{
  "model": "image flow-matching model",
  "conditioning": "none",
  "objective": "flow_matching",
  "inner_norm": false,
  "layers": 12,
  "positions": "learned",
  "beta1": 0.9,
  "max_steps": 17900,
  "epochs": 11.6,
  "weight_decay": 0.09
}
Rows from block 4 of a small image flow-matching model, named by matrix and row number. Rows with one number belong to one neuron. Each number is 50 + 15 x the weight over its row's rms, rounded and kept within 0 to 99. All counts start at 0. After the name is the row's rms in percent of the matrix's.
After each neuron's rows are labels from the 100 images, of 14976 (inputs lightly noised), where the neuron reaches its highest value: "colour at peak" is the nearest of a few named colours to the mean colour under the peak; "responds to" is what is common among them. Only what is clearly more common there than usual is listed. The data: single printed letters, digits and signs in grey, bent and noisy. In brackets: how many of the 100.
# fc1: MLP up (model.blocks.4.mlp.fc1.weight, 768x256), inputs 172-255
# fc2: MLP down (model.blocks.4.mlp.fc2.weight, 256x768, transposed), outputs 172-255

fc1.688 074:42 40 63 46 55 63 57 42 44 84 35 39 47 47 45 45 13 59 44 52 50 23 42 74 52 45 51 43 58 40 36 53 58 41 35 46 25 32 30 58 21 34 70 66 39 73 36 53 52 61 32 46 52 31 22 22 67 48 58 62 51 52 52 80 26 37 74 63 54 26 50 50 61 45 85 41 65 62 62 35 53 53 54 46
fc2.688 092:17 40 49 58 58 71 54 48 50 62 53 34 21 53 61 51 56 47 44 51 58 50 44 20 53 55 58 54 61 49 48 50 55 63 28 49 45 52 50 42 67 41 60 57 68 59 51 49 77 36 48 32 42 27 72 53 72 85 57 59 50 57 57 46 39 37 53 47 46 56 47 14 72 39 00 46 47 29 38 58 47 44 58 48
colour at peak: grey (91)
responds to: dark on light (97)

fc1.391 125:50 37 52 44 56 50 58 64 49 49 38 35 42 43 57 26 53 42 53 55 54 61 49 49 46 28 68 47 46 24 47 36 68 51 47 48 49 33 46 64 55 51 44 34 85 41 56 38 51 44 32 87 45 58 50 49 54 57 27 30 69 59 64 50 38 41 81 62 30 41 58 52 52 61 60 61 63 43 65 70 44 43 52 38
fc2.391 100:49 57 50 46 50 45 48 50 47 52 43 33 52 11 62 61 54 48 46 07 56 37 51 39 44 52 77 31 62 47 87 55 35 56 33 57 44 46 38 75 45 55 56 48 41 51 44 33 41 32 51 47 51 54 55 47 46 48 51 46 33 62 47 46 56 40 59 24 54 40 39 29 63 38 21 48 37 44 55 57 36 51 49 44
colour at peak: grey (86)
responds to: dark on light (83)

fc1.587 060:41 44 47 43 49 60 48 39 53 56 68 63 70 51 39 49 71 52 64 51 51 77 32 51 47 49 54 24 67 59 50 54 42 72 70 60 58 51 61 42 41 54 14 44 39 40 70 68 04 19 69 43 46 43 45 69 50 25 32 53 71 66 48 76 27 25 58 48 44 25 65 49 17 15 28 86 51 63 51 31 52 55 41 37
fc2.587 079:33 61 64 61 50 40 47 47 48 56 97 49 44 46 63 49 50 42 53 53 46 41 57 48 44 30 50 55 38 57 50 47 99 85 74 66 48 06 30 57 40 47 62 44 49 40 47 15 61 44 40 54 59 30 56 17 22 47 48 70 10 53 43 48 49 26 49 43 60 47 50 50 59 75 68 51 59 62 48 44 50 61 53 63
colour at peak: grey (59)
responds to: dark on light (82)

fc1.177 070:47 32 28 51 41 70 50 42 53 56 82 40 58 56 40 67 32 56 84 71 38 20 82 57 41 49 56 35 31 45 66 52 58 55 31 59 35 36 46 27 20 35 59 59 41 60 85 34 85 59 48 53 49 39 45 54 50 46 73 53 44 72 45 51 54 62 58 68 52 32 58 47 47 67 75 53 32 66 29 38 54 63 54 45
fc2.177 089:11 46 49 42 45 65 60 58 45 48 38 51 00 47 46 49 53 51 42 49 41 39 55 29 54 63 51 42 68 44 51 46 83 59 58 55 39 61 52 48 89 55 60 55 43 64 62 35 43 49 47 45 57 55 58 69 61 35 49 64 58 56 62 59 43 09 73 76 54 53 58 62 63 37 00 35 22 40 38 32 44 35 46 44
colour at peak: grey (60)
responds to: dark on light (100)

fc1.446 136:48 80 47 59 47 49 42 64 79 37 49 65 59 49 56 47 39 43 50 45 51 34 54 50 44 18 61 78 38 38 50 19 57 44 31 57 60 56 60 63 49 64 27 33 61 37 42 74 79 62 77 61 31 63 58 63 58 56 44 38 56 63 55 45 52 64 22 32 58 19 53 34 50 62 61 54 37 58 43 50 35 47 65 54
fc2.446 118:47 50 48 39 36 47 44 48 61 42 34 59 38 30 65 74 52 42 48 34 39 50 51 57 42 66 44 53 39 47 36 52 49 62 68 51 53 69 42 44 65 46 59 48 45 40 74 49 42 51 60 23 35 54 33 56 52 58 54 47 18 46 69 49 56 47 64 54 56 99 59 48 55 55 45 57 97 39 36 49 30 60 52 53
colour at peak: grey (98)
responds to: dark on light (91)

fc1.721 111:65 66 52 48 34 59 57 52 60 49 34 51 44 28 68 59 45 53 50 30 53 51 64 41 61 31 80 42 57 44 46 29 95 69 34 50 37 41 43 54 54 58 43 55 62 54 39 63 54 56 65 39 32 72 46 45 66 55 38 18 31 63 87 39 43 47 57 41 77 62 33 56 53 42 68 49 42 80 56 72 36 61 62 64
fc2.721 100:65 52 58 40 53 50 50 56 46 55 61 31 35 27 57 99 55 46 48 00 44 62 64 65 52 46 59 61 26 54 30 59 56 41 44 58 50 46 54 53 55 61 46 55 50 51 62 75 29 54 50 42 42 41 40 54 72 62 53 55 54 58 41 52 39 50 50 70 53 66 66 65 46 49 64 47 73 55 64 54 53 59 49 52
colour at peak: white (99)
responds to: dark on light (99)

fc1.432 081:65 56 27 59 70 37 60 48 36 69 36 53 47 23 49 40 56 52 71 20 66 32 42 37 43 40 55 82 41 67 64 45 56 73 57 37 47 62 43 35 66 33 44 35 24 43 60 52 41 29 48 34 58 35 51 57 40 32 39 46 75 43 55 35 55 61 36 34 58 78 55 56 62 64 25 56 57 60 35 53 53 22 61 55
fc2.432 083:39 45 58 63 35 45 68 56 50 51 41 73 52 73 35 40 44 49 49 37 67 40 55 56 68 29 47 47 24 64 33 53 35 24 26 54 45 71 24 56 42 67 49 51 49 64 68 62 45 72 52 64 36 79 50 57 59 27 57 53 37 51 24 33 33 28 44 16 58 23 59 62 39 45 22 48 47 64 44 63 43 56 54 46
colour at peak: black (80)
responds to: sans-serif (89)

fc1.205 133:46 54 53 15 17 49 49 43 41 60 42 57 44 51 50 38 56 60 48 51 53 49 43 47 50 13 57 53 43 37 45 54 62 29 44 62 41 61 60 48 62 45 62 44 32 38 68 48 36 44 47 27 34 52 53 46 45 49 76 37 66 58 69 46 45 42 44 50 80 47 28 59 46 65 56 65 40 49 59 64 34 61 26 61
fc2.205 132:58 50 46 43 47 43 53 52 41 57 45 47 33 00 55 59 46 45 56 77 61 48 47 52 53 48 68 54 54 54 21 51 51 37 43 54 43 61 46 38 30 50 57 51 44 54 56 30 50 54 52 33 54 48 63 46 50 64 49 52 48 55 52 55 53 45 56 59 56 99 56 50 45 56 77 43 50 41 48 50 54 50 59 48
colour at peak: white (82)
responds to: dark on light (82)

fc1.104 076:36 54 64 43 48 61 45 61 33 72 47 42 72 50 08 23 50 42 42 65 43 18 34 53 43 52 42 47 21 37 18 62 48 52 58 30 16 53 41 56 55 41 74 45 61 39 47 40 57 27 48 37 69 56 33 45 33 50 81 53 53 52 56 63 59 55 56 34 57 51 41 53 49 45 67 67 58 45 72 50 56 47 42 63
fc2.104 090:13 48 60 66 56 30 29 47 53 27 50 38 59 51 28 44 46 46 50 53 44 56 35 23 56 66 66 40 36 78 59 55 32 74 54 48 48 61 49 58 60 68 54 54 19 42 22 63 56 68 49 09 48 42 29 47 42 57 48 29 56 41 47 47 53 16 63 24 37 62 53 65 63 28 19 47 33 36 46 52 46 56 45 46
colour at peak: grey (95)
responds to: dark on light (68)

fc1.150 117:47 43 46 80 74 44 56 70 73 39 58 52 53 69 43 34 60 52 52 34 49 51 50 53 48 86 74 36 57 37 49 35 71 82 44 59 61 32 46 41 46 35 47 48 49 39 47 64 60 48 54 40 20 38 55 55 40 43 22 06 36 63 60 43 54 62 52 82 60 46 73 32 52 47 68 34 45 76 48 56 99 48 62 65
fc2.150 118:47 48 39 37 48 56 45 51 53 46 42 70 60 57 51 53 52 43 52 01 43 50 51 55 53 58 08 56 55 41 19 51 37 62 46 45 47 33 67 55 53 48 51 52 50 52 47 44 66 53 45 91 56 45 60 50 43 51 47 47 63 58 47 44 49 56 70 45 50 00 35 59 48 62 36 41 59 40 60 56 42 55 49 51
colour at peak: white (98)
responds to: dark on light (98)

fc1.691 093:59 68 57 39 48 57 59 50 32 49 57 86 43 58 45 45 41 53 60 21 32 52 59 73 57 50 55 43 64 51 69 16 72 40 64 61 50 87 35 58 40 36 39 56 53 48 62 69 49 58 49 46 46 36 43 53 47 40 16 49 68 49 56 74 55 44 30 51 43 34 62 20 70 47 65 47 61 77 35 58 27 32 63 61
fc2.691 097:61 49 58 55 49 34 46 51 50 56 52 50 17 44 65 42 56 45 53 16 63 54 46 51 50 61 66 40 42 39 26 41 61 45 74 50 53 74 66 44 29 25 59 58 25 68 26 43 69 53 56 52 53 56 49 55 67 40 51 46 51 33 49 53 54 61 43 10 47 39 07 65 63 50 61 63 47 49 92 57 49 54 56 40
colour at peak: white (90)
responds to: dark on light (94)

fc1.537 100:59 57 48 33 30 60 43 56 37 49 37 17 68 65 50 63 71 57 59 64 33 57 72 42 40 50 36 63 63 27 60 54 32 26 49 42 53 35 60 42 50 59 64 46 68 55 46 60 47 37 73 30 43 33 47 62 54 46 75 54 13 56 39 55 43 45 49 57 53 36 37 72 36 51 68 56 50 30 34 60 66 64 25 55
fc2.537 095:44 50 45 53 46 56 47 49 46 54 58 53 30 32 82 60 57 45 47 99 62 52 44 46 56 84 57 29 44 54 21 46 55 70 40 53 51 50 40 52 64 48 33 52 42 53 32 51 30 44 34 00 55 55 51 61 60 39 52 55 72 56 49 59 47 38 30 51 51 96 50 50 65 72 41 48 39 38 54 49 52 40 53 40
colour at peak: white (94)
responds to: dark on light (100)

fc1.286 105:42 76 56 36 65 60 59 74 71 35 30 31 49 24 46 62 57 55 43 45 50 33 37 49 46 52 89 60 59 48 55 35 65 38 40 44 47 77 59 55 42 62 54 41 53 38 24 53 50 38 49 15 56 45 56 38 40 45 27 49 46 46 61 50 59 47 52 26 29 52 21 58 44 47 54 48 54 66 70 47 70 46 49 38
fc2.286 114:58 56 47 60 53 49 45 55 43 62 48 46 50 62 56 71 51 54 54 05 50 52 59 50 61 55 98 39 45 60 57 52 40 50 44 50 55 40 53 57 54 53 44 44 57 52 48 27 44 51 49 22 57 49 47 38 56 50 61 49 63 56 48 40 61 86 55 33 48 70 99 53 54 49 97 51 59 56 37 54 61 44 48 44
colour at peak: grey (76)
responds to: dark on light (100)

fc1.693 133:71 50 55 59 67 52 73 28 54 42 46 62 34 51 48 64 58 49 49 29 51 57 42 58 58 75 53 63 57 50 79 59 53 63 55 33 48 54 48 56 56 55 46 56 48 47 26 51 69 53 30 27 29 58 41 58 54 48 62 23 46 43 52 43 45 48 49 77 79 52 49 33 49 40 80 45 38 53 57 57 58 64 32 43
fc2.693 119:52 53 54 50 53 37 52 40 52 52 73 60 54 53 31 30 49 48 48 87 51 53 54 34 48 44 49 43 74 49 91 50 52 60 54 47 52 41 46 51 56 58 49 45 53 44 53 50 30 45 50 61 47 53 39 76 42 54 59 61 71 62 50 51 41 65 42 00 54 35 61 46 49 62 88 51 39 55 55 49 52 51 46 53
colour at peak: white (94)
responds to: dark on light (97)

fc1.456 069:28 63 69 40 38 81 67 44 67 49 58 42 39 84 58 47 51 57 70 67 45 44 42 48 52 50 53 46 10 43 46 75 49 71 53 25 36 33 68 45 46 38 40 31 27 52 61 51 60 21 54 60 46 59 78 53 53 59 81 48 59 58 61 30 51 42 39 73 68 75 62 40 58 81 09 61 49 46 63 41 53 63 51 34
fc2.456 076:16 43 69 40 48 67 70 52 53 45 30 45 50 38 44 44 45 47 63 49 28 50 45 75 53 43 45 64 36 85 54 48 89 34 63 51 42 41 46 47 38 65 46 57 16 44 36 44 17 19 43 51 50 46 43 61 30 51 54 26 50 57 51 44 49 79 72 79 38 47 57 83 55 37 35 48 59 66 50 42 61 65 42 49
colour at peak: white (63); grey (37)
responds to: dark on light (100)